config = dict(
    norm='rmsnorm',
    moe='expert_choice',
    lr_schedule='cosine',
    final_lr_fraction=0,
    adamw_weight_decay_other_params=0.01,
)
Rows from block 6 of a small image classifier, named by matrix and row number. Rows with one number within an expert belong to one neuron, the router's apart. Each number is 128 + 24 x the weight over its row's rms, rounded and kept within 0 to 255. All counts start at 0. Numbers have three digits each.
Before each expert's rows are labels from the 100 images, of 14848, where the router gives the expert most weight on average: "responds to" is what is common among them. Only what is clearly more common there than usual is listed. The data: cartoon faces.
# router: router (model.blocks.6.mlp.router.weight, 4x256, trained with AdamW), inputs 0-255
# up: expert up (model.blocks.6.mlp.up, 4x512x256), inputs 0-255
# down: expert down (model.blocks.6.mlp.down, 4x256x512, transposed), outputs 0-255

# expert 3
responds to: bald; red hair
router.3:156142155111134134130115134158131140149139110103110173176163143102091128143111134124113162135099112084134098126161149177128125092125106130212140151094132109185128081126126112114140139140115115121126124159155095148160166067161108080118141142141165170118127148069071159071103109125103122119121131093130157148126141128157143102149117152139081141126155153122119125114136136080103106122115097138095155141150102111098154110161111114141105147126134173114104131127109162139152127121138085126137084116119127117125116135166137122088104122189100130142140147134110163142182133149146119090161099133104127100093172125110114117152142108124145124119136116106130111103168109131142144134114131119065087112123111132133106127134141099106122137144124122088116110158103153095131136129092145
up.6:122117163108096173156119107141113115146155146100163107127145154110120143140127125140131140135136105115145150161162125125139163140120104149114129132146100110129077146144100127167113122170116133091096086098131100144099125133143154156089152116123154126114135117063121133123147122150151096138102170101142112094105143129092164106144120157087193106118102150123186106088119118123106149163088101124095087144109111142113122110109138141117084099123132111113110100127139152114152139144098095179099111128164152157130162134138107141127095113084134086137108133156083130140141125126137136165104141111115155157108112102134156106119116121150141148136107140109148162104103120137164128141176150116116137167202154121180157160165128102136143123104118112137182118130138119121164119074125085
down.6:133170126145137111113171084123154141110169112112087118131129108133115149121142107112135130139142123115102137126099160136149154132140157126125123113149107115165100102134138129092110129105126129131148137143132137124153093103085123114133105164104128161097108088159171114130139152149155134132094132140181095165119056146160142094155126092104101132171104132124111147154113114118109106042128160108119127098102112137118140110117106106139180130133170064134103132106144089157119140125136142133132135143079157082127130098090147118126121103131106090117136115124136132152123117133117121113127147112084124176155096142134142155142105116136122113110153093154145081133163158141100165131120107165140141157109126111105093164089135135110083134097170174098131126115179137166128127192154134
up.7:162147102135120107125165129107107133123135141120124162151080106126113145118176152166153093150128129113149139096159141145114140113115118150101151126149130157137131132130149114094107142149129126095106127159099146112102142147139159115167120139154105149118104187151117106090132163130095122170126110073117149140107122156078124114087161098137111167146088165129150114137115137169135155120145124100129128108131165114121107111112100116164145076157152106092142086170141163128129150117107083112112135130135119161146102151151099141108134154109107123099123134140118119170084129154105078160157131122071099194130159085139117138169120126077102133164135099142153101093100171142126129109091127116119176138170162115084111146141127116123138104121127106098135085145152121147142106138139117
down.7:149128125133123129136102105101096110127146160137139132159114136121133111133150158138125141115114144077147141178077154130135146140150112121118139150146127169114126102141116130129174112122176163087125141140106096137098113114173100132131132120097139140090154109149105161127102098127120099092175124134115092093146143155144105114120118171111139145118154100142108120104132113097088132147136117131106115122112115144175127120122117127144098149127164153111101110125096048140163093128101136140165134158107127091106135143124122124106109110129138146119088115121116174169180136114116137103150123142162129116137106134157073083129081165190103125155100161159119099133137111090094128163163128147156123116164084130148099109085132136120138135142112143164089142171104107147119186134072146
up.8:127137111142125118135143116162160160152134116122141116131120117133152132126149187116161159150179126123122112119171098098123138152138173144094123168116058126140120145097109117114118112081092117136117104110155168154120139128076115132123176140143091149110111164139138110133151159123131138067138142174123177138124112109125117122150145148139132084119152153135116138107127153145183121134130110151167119090088151157131097092163124132127126108091121134114146148131142138146106130108091145173096113121120140122094098171123105083137131133113131156114103123094164104117109099116137143093094060139131129133182152179159140181115162140160148119133141120130138164139160141164148084086094084108166103151114185114129106117107109151133133112122125133122152141119125153125122137122140093
down.8:082123120165091093130138189123100117184131169152128096123119132126118143132141125142117127134141135102104155112084127130128138108131155171115099108136168164105106145128073171095143144126105135101127150089125121148150132110155118143126088146133162144167147109158126105109123148125133181138114124099133078117087114125097110145110130158145152126092103114088175126132111129126115128132134102137147115148158118138136133103122160108162102119141140146116124153098114143138141127137148159086123114148132087092122134136111156137154121083108145116125128127148154165161127141167083124140156123103147172142095119137088118093121122148110075136155094118053119143137120114084141083177095096159110121143115140140110130164179135164135089159114131079125098118123139081125115137127085170
up.9:124101117142115127121091135107136136153180142108123168140078100108081117105122091115139140107142125136098097117140059130116161110141131133146087142131113152161119156119120204084114157184187115130150125109142112101127136117116103122128107135096160098119137104116147183069143187126149160134134144174122097154166119130094164115167135156172130135139125129107159117093112155113109120159116147104137117097120095118150130112111103128136079149113149111141113112127176139136121086114123144139103105112134135132115125110116129102126111141120113104147120108180119123124143105090131140166150133150173133124112072133129177116137153195113148149093083128161087106103089141088137115138135110113130112110108138116163143146144137109120128128130135112149128110130145091120145125181131146
down.9:082103149120179135108169153097110136120105125130125133109145167147145125101137152159087123157194164118125117145122165136153143136110133119134140093146110103138143118136129094128141146118145099127145108105144125140145147128150156118151115102118136093100116140099125117149124113143141138088144115093116133113138132143132127110163122089125139119141119157153104134191146150126129108129124168074106119182142157113112123173122143130131133073111090177114145097114138145089145147149143122108115120116105145144102131099133100136124089129083148169086109100135114124128072116156169146086119109068152096141159111112112094141177146088176147084098118153129171149131121122141081096085141135137078117173121083091097116137126107135146126117161131160132102151139124138132158119094097105
up.10:126140113130122123140112175126125103139144124133132144154118166148104136109154108096125156101146131116100102153165105116131130130163110107135124160093133158111134106148086091150173167124105116146142100140150159105110127139151110127118156143176143139117116135096095108138108169142132120127122111139141077085141105118105138138122120108148121121082121102098120094130140077119057122133144145159172112144148159089139146137172098111118164146129153120133128139118187104133139080096142106080129083145116119101105152139088133116125129144158127112098120138154115082143144126093205186109082102092119111155130141137139117151160142093126119143116115142085094147111100151114139131099102082080123158095098157120154099142146122152087137090130130128102122138151163107132100108102154143
down.10:099109133113157147110106077127124132146110115123108165148123122156118130119086111112165145189150107165168113130099131140128135133117169115140099116138106112151128133127120142129125123100134157141102188133080134146086123138137124125097098082162148191114109111076125155118158155140137114141116130109099142092102195091094113115112103128124168113135166146148119133141131160152104152120184140107114114129148098157151123154153140138170118114109135161119150122158108114116063186144128148180098167144139120150130147098097142124125123105117126144140131092148165089148118139109151122098083119141127140092157101110135148113125151130122130079125128096118155124107126070126134108148146119115147104164130124121154122148098131142169138144148117138096115091104174145116073150153122093
up.11:153128135056071111135090133117133134118155119143113109153159167147112144120150107139169117138145123161127138099097141127137084129136114161129112127119109120095113167177163095135138150150122152130143124119139091162115135111132115144130164161169128145124158134147106152133145130149137110058153136113138103173130135156146116111160152130143130154177154143174095137117217109143156151132175132125132105123142122084088108108083128112122112141107174173102137121093140094127134131127136132137092142104112144087121119112140151143181164146132149156115169135149127142147120097139107159123161197153116143160143133124111119134094133128147152140120132151148099088123129140093153139164106156141128107073161096103084132108153135108123150114120138128106156114109163134116130123154105096
down.11:155145142196154118160138113143119134146082148131161137161125139141149112107140125139141113128143115144147116109146128123134126145148132123117106124128147105133124125134107087121145096130177119116062132175092146117094111127158132113101174117116126100095118118164131103108139163118134119136156100132130145103088109101097146121144127150115132079108133071148112154099132126086129135142155116101151143129127095125168138129176089127058144111143074084103087131155082141129125126132105158126157102175099127136143124101114162129118146103156169122089180104122143110120132144119114098144177084143156144134097126126188082091124130136124136125072115123122143132128117114115118118079170129129149130151126124160154110149106148111180137138162122073151155119134112160127138107127172105

# expert 2
responds to: blue hair
router.2:094126124116118162157127142120146119101129158144175133141135136103171136090172154149103105149152106113144112101118097098146134150137146162075174090142143099107129158153123147111124143116135125139140122122129108121108129178132129118116173131182110152136144150163159084170157160136170143158149188107101084134155166144127119151088115108113123082116101165135137139116134107140130136117118137141127125100140128125128111139117088078157133101152104140149118124166178111126108113153091167090130113121157105150114125132081125147156148157111165136144109123145135103141140131126091129151093151069125134100130106132147175129071105172129123106137100096144079135194171114120142134148168159118117147145143146115132119165139135134154138134087136125113127180133149138111101119119137093
up.6:129143125137128134143190112138159122135128136105096165104153121135091119122127167106147138135103153108128107122114100103103110089140088131126097160100147152133178175104145129131146118143140161126129157129109137153094159113095121137156203110111087144131129151115127117121138143121124116126107095083114182113092136104144155130168148165102150171165116157098111123171136114122099137103166120165119119132090103138150104123137122145119105114163098084172143114129120152101154139113064127134104135125131132107110159125156077135138118162140117100145100093165149155118113126157164134122142098162095095126085158111178175167138103156105120115119124173069114125140136108128124127146116142141141137103140126150133094133093084157149160110107116120136102092102123116102139102143104164
down.6:100131132171132086168084212128091146117159111135109132157128115128125123140117077131140128140143107124099154141111107180107134154167145119106128117138142196142114136109135126083137124138178119145093119172135111142178137141150121140112091144129176153146132100152094141107113123145131143170174133148145113123121144121117126128141176128123065082124134140137141116089096163127142124129132127088134126145150125121149115137105164132122130114116167160127118137129121112139086130107102132137119120094122080157157143112091152108146122170122157118106131130085125136160153109136165140126111153070094174134155128140102150109072091146153153181131129138106149104146166142131162146119148125121126134164163142126174109082107075124124147112134131110117138105170111133130158115142139113
up.7:111141112110144116134090151089151118106098143122127133096103136159153112145159158116140065098099096118123130130121113138156132113105085129117143118158188094117104146101118121158146142125113077158112149117126148142142092115109147129092052105151151115131147167169131132157138105128119144159148142143133096106105144138160092110120144110130132142106154148135132153133110120165122068141140165142125130142121127097084123147109094098108146148188155150081123112117099124113130117135093121089126162112078123119129123104131080130148103149114131146118101141150132104088131140099151136131126111099154142094122158157111153120095158093098118183159107134134155152166130102142157097174118113133138144116132103111113102147114146131146149074098144170108112122092117178076170129139119154
down.7:167113166134126133129160102149104085120154112125140107179135173121110118117116090119132168149164087154114117118138102154162094135103141089118117134140093101166164116114120129121155091117107141061142136162156116127160175145102106112167201125159127145131097087171170131118083139138143124104141101116141146101130116142167139122093123110089170117121107118111136106131151126113131111111102147140191094141135135086090129162100140116126086110123117116088121153118167176154120149165149137131108109125167144148149133105167131111121107112130138108118147154115177119122169147082163095095141098131134112106129141115144118120156114150132117118151138101097113129146127131113085166102112143121155120143102147148155145094175147138117103137156160110140115101154095100126094130135121127
up.8:135109152141148109132111137104096127097093136171151146130165131107114118144143154142141124143118119107140138100095145134090128151173126138098106059117134119145118119104165143117152138132068136114137119136153119158128080119093151127159136157137150119109138126082160129146144100076125125123133098158131157094117168122129126094143154121137099075103170121105128173114119171136153101103148140128110121102093122143180125115115132142119114114113162157140098142138143126119164119108139127106144120108159152108075113157140104106105144113118075098153181149119120114132103092129136105141123112080173177121115100119113113084128153126116098132122104148120086136139097118118108129134122177181103164085098110168125146162080146076126095153158116109147153095148099141136141146166145142
down.8:140179106127134146106107096154135154166121087088138148099117161147130128157105142113113121145080172147123151111141122093122117141124073113116128120127147140131108149149070126114122091116108145140120092077106083103111124122132139067115111071106090130109156141134096154112092120159136143122139107129131111151121124052098140157143132120100163131159121080114140121111104106146116149156106152149145189148142113111114173169102140113138133163145145106125127128145115121132084130112107138166123124088114085128160126099119104100139146135117154100083155141105140160129148151099144117180104149137117116124135112104062110128131132112115141104120129161133145118123148121167126101125142138103212125109095126099153086108130135102147137105107121143128175118126139136138172118111154151
up.9:126135135158163145112105106126140127085162154155090119115106138102163134087151151159107175162070145151150142180128134075130109153110129110144127163132113126142112170103151107112137083133142091174122093117107128157124144084123140146087152110124115154142140127112106141139151145137092126102105132110086168156147142119086077161149075125137124113160114116109130166163153108110153093150127076139122143119124159161164109092148103113143099131119147160142140140112077129111119162082140133118113112177117107130133127115133133170128102117090131122143106116176151129137129104147102138143146119132120122147129148138147155090126131120136121128179086135137104169134168136134089141151092135138124156157129153114078148154113099115160128146112119157173093162104168117145136104132116168
down.9:145148127145143123137137164127132140161136127112143117139089151181111118117139093073157107093152133105106147102072111123139119158132082114125132118136145147113116126124113129136152128113152137110087163147107137105160145173142122156147096134148147104139123115123142110103124128127111140123152163169142164150128159140118164134126135166166130127128156157134126129162128121143118129103106112082101154119131116093089121147127129137097125121167142137123172069142143139116106060141105111145122068123117126107120161112136154135091130114168173137119129128095086084130098094153101153137104107110140134084126116138156121176137101104183122139128147078146085135115137163115150086143116098117118067153118119134150127155144109068118177149139145114150128110177088101134152085102168113
up.10:125183100097169152123107128151160107118131132137168180128091142125128100150138141110121109144111148131138141119097122152112148113136164148104130143162100137130081152109119125140134133101161055120159109096117119084092163165138097111147143169164139110124093160106098086095128123142127114155152129108152098109116136097135117109107170111108094097097098112173090142157132113111124153083125157138122138071117142169124152104147091094108076123103100117156153166104099129130122110147074125165108081091141106115138158149117164137115145131153131127169091133169141115124100130122146117117148100110141145143140164142154091117128099120137101111121081161121140148124108152137123145148126130103129117109104162144115122106107129181114120098138115151115139173152094080126114102110121135
down.10:131121088127072126148165133142071132138123154135109138106131105114123101153104103172123166130122114107116140094126091086102099091113117111128142139146133121143107100145156124101149117141115149092162105136161120152117131141139137127153162074134149162159113135146115127116127105147099140094145127114113111136115113083133117159099171116137152136171122140126136120137120085129130101156118101117094128160142121117185123126139091165098136144115182135088134065110155144128113149154173086118107135148118127105143126106115109058130081104115093144106160098071094124152173122122151114183138158117126105160142120112126130103167152133134136136104122162125144140118178148096185109136149155109148123148122156153124128123189100125161120129124147096114147100134183150130116125141112149
up.11:160202115103129108161150154153146140121161168148185113119146158153150135120154141148089119109121150105127109114143114112129140157159145160111153102129120188131093116084123103110121139130141122136110150102092087134125120116115139098135131123159146105116137172136138135104126130152125115070163124112123144089208134144110142153107113120105138140110140113146126140100176138076118090126137129104113086120116135134085170117162120153121146070129110131144123147129130142107136093124086132132146157116136103083113122149130127134112172077107129142113140156157073127131143123094122203115153117180120123086147143180131091118095140167159122140143098136102139131115118146155132104114125124144157167123150120150108108132123161133115160114156142118078144165109095133136124125128098149
down.11:143101102141140155134117099130143106115111123120135126097132134137092116139140120177167189101124132106148094124129066158104139098106088082119117165124117132139139119102109188170135127114144113144151067200116115099123093152114080161114125056128121136093109115120115125160096115132125093107148134114117146143115108121126127139168139102144136145156133109136126109120170107117111130170126144142115144110184160090091128137135126105100114166123164156149067112148160102123114141108130134129129116153123126163096128130116154147109119170140113082175088124077150173136185154140072132165150158113117086158126150104151147120179115148115125140084117104118148120120151117095125143131136116117135122122150142111111131134115098117117113123128085147116151122115140094129133123149114125

# expert 1
responds to: grey hair; white hair
router.1:139109127130117102110138094108104130125105134147096094114087096150124123152096108130176123082120156175107183133107101121120106123122127108126095165164100159083111122116127121158114108145125113117104156110131179092097114135111129187173081106097127076137110115146167122158094145128108155131129078151168148103114105134094120140128141128102171144133145073121138115182106118139147123162184125122146140139114140141151139145114172182106167121116138101144156117132091101106140145120142130150136171156102150127154147094125133114144109137096106116121138146106132099112066120117154116153131133152150136157127101126131111134155121086126125164124168159171167146120093137139109143091120121140196140118142114129131176130123132146128117128132139128173127102100121085150148126143164139
up.6:134133151108140126124102088111121147140128176138148190149107130157123118113112171118149137166100139104161110120132135102152108165144139120157107125161142136112161099105111096108127133112089083136110121109141164128147118133116138051138141101111101125152108112131133135088141128096120150184088128109136127121085149090149159099105131142108143135120130170106134104124104183114114116130112140142135133169123134151096092150154091087163115131102145119128081093130165146126115084119118113157166081142117135142134113104123145113122100149130164073142133142147115091135173102139128122145171158078103095152111152152106154160151145102136130112130154099154157135123072148133131115137120134155127135087136135095157122150114095117130139095121165060129126102123137097112135141198134136
down.6:131143093121133160132095110091141144162136117154077115118154151129119124114117101078129123101158104142168121165092137114114130121149103069155135158123085147113114146122167114126126097134096111149147091123109158107093172101188099176145100121119123126141092152138094137173095121127148147105149114113168114165138097154080143151136111161111096120138136077120092134136138142147141109135119080131096144136137122105123112163085148078175100135139139113083119139129162122112135156118157138143139161127122077115164130100103102136113127150139118182111133138155157141094098123172141131109128139115098140098089094162128115105088109094123145100095139099127103124084131112138128116163146139088123090112096146135131109092110104173089126123154140113097129139135146118129105115136097133
up.7:064160119089136119154093150152135151164170116156111134131165082120087109156139166151104150132119162144109122120109168106102132146161136190120115100140108117123166149151095108151129150109133133108114142125103133104116130156122095171133128135166165133138137141145158102109145126175142103094146101115103155111103149162121117149106142135131143135089121121135158096151151127110148131120115081094123126142142114122133117082129128121105147086120140094147152168094109142103161162152122084141145112124108184113087131137107103125086149135131105118093161140137154129131132114172150131107169150119114112117134159066171153108142130127159113135148130129121109149150159099146145134084138144184161139163176142103096121139106121144124150131190096144148140078152129134156142115144164131
down.7:145132115172119085127146098133108124107152120152175103137103130081141137119143137146139124121107122141167139149134120177153155163107087129129132196141133178123133143138103171113176135139140143117164117152134099122105125117110134154134100113119174110107141175126150131147095124105123152158160094100154089094122132139134105102106182114104118146173140177132132144133125090122120159144145145131140119144131145168084178142181082104116106145128126130101106183148145129140138156153125140128142097155140120116164117141139136139123090160132135127193138150110108129115144153115139107155094109098144153105126113130117165159081160121113127124144177109171101137128119154110114099162151149145159137129137163128111130124159120125172201121136130132138071143122132127093149098115097104
up.8:114143110138103154127131168139145121131144167123088144106182132123156172143124143141109117146154100157127101125162157111158138134127094142149085097120104151113155169121106079142142103148097135107063148117161141166125157110107132178132115088126100125142135118134118125112183116159134126133122114101130176160105119138148137184151144147100112142145136100088121128129132053063099121145141135161122132137093121137143114133149143147130124148096107119108130126132127090141073160168130171149096137115129089093131112108114147119155164122149170122135107097151144159154133171146100165133120078157141172112129154117152138123102134090100115153135103126120114092116166115150124114155155096173112141136097110128148113157121134127136137150116145098153098148135093122093142126102099086
down.8:115088154144117155118118116162109065097114137113128127134165127119126099158106163096116145145094136076084126101170129159159132080141170122176158145130134147173132113082127148147086141164103104144158104144078121090102118110123132109118154161142150068132105108151149107132083145130146112138103139131127125141138143149131132114104097082180114134128128133092148158136109121204142105136122114128104122125126155123089128093094124125137142138141085104099122110162138122134158102129142133120146106124084113128142136133123086123101126070072121137117169133075149098092121131158115142143127112127114141168107126117107151151161130099151135094130111132135161122174156118125130145134109122164105132114113126151102112073123178131137148141088132136108120078141135131135090139158122123
up.9:129122148105115116130130137169145124100183070134143121138060186105128111099122164108129155084094138106134117131112164117158156125146093105157157102136136119164131148184167133118150084117113095153133091105128123140147129128099107103069113158119140113150130128130128103122136154133134157124135118170125111137114128131176112119179114130126138087120127149119151156112120129104132177095111112107171115124131113105104120168149136124154132065159115100137149135099130130147107143114120114155152098150122145121119173075105122147146144098144099137072119109106142112120128130144119157106134087172089099128100111123145191130105115109124173150142104106093118052089130099119153120137172107158097141123152088096124109153113130118122101112114124136138119130134123111131147147135098151
down.9:114132115135151097140145104135072102177091130116095140125176148114104150125131110148195087141135104113138128142165152088133103099140151128118161116124080123096148153116135134122124121129086149110143149122092082127095173093146142134167128121109134105110123143143078108134113110164125103109117132106141126110154128130127102123104093119155119160131132147056093133155160105183141130139173099163111122113139131150180105124134098122102129167157139148104103092134148171133135138109139145066105129101148092150127136179085127130151129138136120102154165122093136134121108128106101109147108134105127125090131143176153102139148119105139129135151149087123115139145198131137128126100144167175109114094129154125155099115136121108107169108092147135095132132095162129122116146131163138
up.10:128176107109131116175149138134126109132074077117150151126148119116103123142112157124133097088114148147126154093117132121111122074114132142125145133123107097144109133179106149152080150069095141089090117119134142096134090130096128130108122148117123149153163110105092104163133158139118158133133088154161094126141191144190164142103153143132125102090114121117094129163091143155132109117086151179118145113120122134122139098124091136161108150161171129164107135086124130096153122076125079113108126124160106144130124127127143119127119160070113122172138146148124102145101155113145136159160089123094169126116122136151139122120101072120126098131171136155115118134102131115127158130102123122110199152126149125122140161121160087092122143142129135142123121119117138136138113142119163
down.10:134063150127143144133084127114141099068107139128130098125121135111128102105130132120139135137132134115128149111126134139130119145113122084132155125120146141109085149095149098098155161129082098109139124115143097131171181143104124138110101123135134127132119164151177166125082134141103125142135185106124139126164198092118111137162100112143130174172097120150151123085114165150147104095196129088150152127108121171142119122107111158106122061111163138077131120181130148127134140126190118129146129143163132141138146137155100132126102123113142133157109109089176161147168138150169117092107111115123116119100158168107131089108147134107154117136163152146121113110177085105104122143125137128128143135134090126132127141122143119128132132110151175167139132121121095116135117117136090
up.11:108136114127123121174114117143114108134152110093108117107111123168102148136111100108124172139170159148119118094135148125167110177117098124131115149146098106129121131137114108083132151119056072121091129133103147086123111151090111161116160102161134171129133122112080121086121116118158135116143113121087121113120154077111152094168169153125122129137145105125118103084167117133165086148101147135160108104151146139153120112109142144131129126159133146077117134139111115154129056138142171149121141137146129144142118126158118141147111120195132110142111150088143125159127090090148126126154130112103118148157150142051146125141113098123131111112141165124101114100165113155137123109103125128146093150134137142117132093089110097118082081116136089115135133131102159111084116095124120
down.11:156081079156131110128134122121140103138103154130101169109105173116152142101159118144105152132101129104139112151131118113100120163123125114139111161125136131126088100145147114172117128132107115074146122104123126115078131097150127168121067109099139173137123141113155144136115141105097083119092133128092134134142103188101186118121139093117163096107129191121080150170083126137130150112160106164163125121069112149147156149129102149096130153104127116137129146107124141105138150124105125114123134123130136140089126118103106114115146146093111111136168152110109137133119054142100122079159120113124127128134139148157137148156091090123123097157099124134110142096147122103096142131123137139140158101123175111124144106167133124116147189095142136129107105137164120134124117176113075

# expert 0
responds to: long hair; a mohawk; blue hair
router.0:120134109133092099094116130097148102121130114124121145093106168105118101114153095130070107131145121136089147068066127143102147139139132169128150151128125125154125136108083118136119104100124119125128130149071111121139069097097115107115141103139063157135135115132088125098154097162155114111099111159100115130101117114120095093098099094128138111063085148105095087108128097105113162106070088104113060096114145115101153121153135137129123122113139134108099149104155098141128099102105143150094107136101087122130113170133090130115127095147152149123094099146114100118118122120144113104110150126110125137142105095149101130137121121097106094134119148131122148092117149146119090176128097104132132140086133120153145137117076146121120115145104159124133118098132119100104115117083107
up.6:165159165114111160117146096159121135091152134108134121128136089130146078148131128109128138160115141152153126134126156112122154116132137125116101107151128155103108123137150117138128140109107122134139109137142117095135128079119080135107135138113143113140142153129117082129147066143140124136094133121150129135160119141116100157139147083124163184134127092129110131178095107111047136128110105115127122122116139113128144086125133155123169120113086110122120106136076103167126177167159136147123123157127125142097166117143166159119085164130100116120092138122125113104153132147108138098101164108128145145123128135130104118119193106103109207098090125144111138118129089087144118109124154140140118170155144152117135163157128142122164104067174143153139117086105195149130152157130113
down.6:122114140170174128110105137117126135153088146131147140116113150149116123144134158173152107146147119153166137098147131154139093115138131109118132154125094118121155134139168172111125108178135124123100127119113146190103144126137152121122104114118137122110135178131153128132127104154175150178114165093111141082172119140137110148133118120130120140142115127127140174119153107130130167155116161105084111090126122110139133199146134083099069147174169166116168138125145143146160165129096124153137117137118137112159103101106163139159106093113143145129124170107158132148083104132131171134156117122093138109118103132109153164128108122127125151171172161127169101108123177117089131129105142151131119094156169169098132071093131165144129153119145152137148116099153124112115165131108132
up.7:165139133101176144124163187098132122150123121161124102118120106135114169139089129103093113137128102133173137135150168144137091113132137112107133153118109113104129109135145114137120161114110104153169109141119137161140129155162154110117129114111116104147151095126134131086127140096168174147162118118118098143120156154153131171164139120168137127156119108143120139130084124144142107121120140127082109159116178157155143096124129090089058138099159126136120141134133096153125130110131148103157129145145075127078139148145137142161137156153122115115092092169067085121125149123110092140100131095127100095117185150176130131095088136131083163142163101122141105119125106124130129136135146123131129124104180149130101086118139104081113162094112107114120145113167128101103086107107126
down.7:117112136166094141145116137139123108123136147126138121116106112106120123128120090176137096103118184135115163159101118134131104139071127121159115144134156116121128131096168154066087156118117113114120111134146154105158101097165159117151093116121137111129144128118118112080120110167145076108125198118159095138097083136131128102136134159159115124165136143153138132158137128096114101167139122090136143128086084113116096122108122156124138131182119149136102120155104179120118093096125113121108090097115169114200142133145132111074134121152132149146150108092077155086165118145081101103166115149128122138134131148091118121127157129159135171130152094144130122139120109121105127148129087186150136122136115127140115152160119160099119110124160139129143108138119124130097183141142144
up.8:121114128083116093114166116166145123110131103133119125164112102137124095143124161107150172139133118118135162162059159129162129099146097188155097143144141157080142118104145165108112128102109145065149140150143119095103116161126097143145108125143149167097118115145116105113090122098127153140114144139114131163166151175115124135139145151153139082137134169162150128143118149092118105129158159141120151165101144127131138115137118118147105155166108104126103121136155109160115089140099152079167129136109113079151186133108166148128154124103141114151093086164096107111092155127072136133149159143128096101157122156114125124132087162113139132122127115093112139144125126148125147118134134108184114104133164159106137128152145114134156144128156133147143166149099100106120126154179115
down.8:099179134131149168133144121142168176172091106114160129125089161147124149123102121107155147133158113127105133122197116113120120104093141100103134106105172123113084130133149150171177102130149097122113130115118131139155113141110123145112132146122127149097122124125117158092140140099070119115151117138100107150145158129088147123136159123096145157126156090124146150157143140154113139132164143120070116079184154131172151157107116128154122133096116138091141154129160131169155132095133101136107164124144135148100141165123120120121132162105134087128145149090135165138143093119111107146086122095158117143097120121109099120118158125180141098113154113119173141160130132117130097145110077121134149177109117114078113149129106121170151125139074084149113123146144154129114117096104131
up.9:126120078117144149135113120155129134115177136172129105146113107152094127119079123139137144130161136122123109148119160129078140128083110105130143152137135130104109087135089116152117097129109137132139133149100112148122095088138119114181155147155145136106129122166108134114155118159140113136122156159157154151149122178140116122145111117146104149118141191127137154098175125124149183130139134100102104136138211130135095103127139086085123096129100115152149090122141122146142099116070097132139106150164098110128128183154121110115122116111138096098114129143099150131101087133117090139158117159133136128133120113110132166091179121136133117175153146120164084164131121125091155104211129146141141116119147070108140113155157119142145092135124108112139149145132132137147151090132148
down.9:116143134169110078154140074083130093123105112132124140121121108095159154139130099119138149158143102123102162128153129107147156110166123137110128103080131128137094126114162134103164151124164133141146147099182112113089120171128122128105119106111110112147171126136148101126175114150119122130131081136120171183122159127117124113162128156108112119104147111128147125126113123115172089198139112079111117108155113135100111128115152183147116184150103135138099088114116133131127167139145133144131204158123134138158151149064143111160109148123167120142151130113115127150170116116111146155116084140145122101110136103125160129124140114113186145083132165156116143108134139154114159122170120131107107163139144148130101166139140171086130124161153107139121098118122140117137099144115125
up.10:077162124166084156145100121155154133102121168111170108142168151103160139156134128168128114150076103141114127117129091128121110110143128123112117133113113122105087138140170095131132138068160153133165081091151117069130168108141101155142124136136097160118136120123114120126157156126127148104136145114103161126144127127110101069121178108135163124115152137166101119097086099132096146129110145127174129146140165090161099101111085134118109164154125175100160123125108095129105128151148105134130124086128141104131121138142115101166131093121056127156144145119120140121157146122084182113130100095103101116103118105125153166139139141153118141125097116115165142116104106091123111105141119136111112110145092116126099160122176140134170111116114128135137123148090132133108112147090099
down.10:149143112127160098154168141128124120123166132113117103105106182136156102163148112140130153077149133127127111115137144127120156140147126162104152149158103162114150101133112123128110106144116066131131147188075151158119098119144131118096177135125131105107147134143135156148084096185166156146128109178149130135120063143119129166130118122109149114128148147100123102144089119179140105097127146103111154128139124107076124160133146135120121137090100091112142128166147130108157156158110161125111150118139095147143141109159135124120115147102157088095147123091160118086122130140145113099100104161120140140138116092124135149111095083171114156125160107114146136122127168098126148139095116117111168121085073139122136102095109129072118136117121119134102150140161085124142181148132148
up.11:127149114050130166148145160108117137090152100148159119116096138162156111148136130104149128126109144154136158107134078132125138128142151137121110124165140091125113107176127143116137169140085154114104125144119147139149151135151132126123119129127129139100124105115149101092093079120140120148115137101082106114117147142132125118115175136138104116153135120085142110128115103134117118110103124159108133150166104120111125120119129143118108100151141055139146160185137126132137117122143130122141079106120128136115147132090127172101115160156110103213116139133141139113117101126104147105104123190179103144139124142113119095089127124133148099157118149115140113117167141179153113138080124078157130118147130131168090121097106127152128123121217149165121066107092122114136136132110134
down.11:094178103140142143147191116109125169157091130116143139148135123114103138102154127114120093139111119059142116159165150114153111102110133175096144169094128138108101155139088162126105119151108121110112154131117107154135097124147109082141080142128160144126181108160098085130129146110112101102111086114142123163133146103137125147099113127080104144103120117119139155124137108119136123124127173105102142095100145134126113118109139100099130106113135164133070144132103142150162119146137128156158141140152118138124128120126151125066116111084124137120111138110180076159116160136139111174144127133159130100118120130098074117171082127128101110112129098143122109152045134111147177103160128182112154138154176155142151102147133133126124121115120095113112134111140127128126114137132114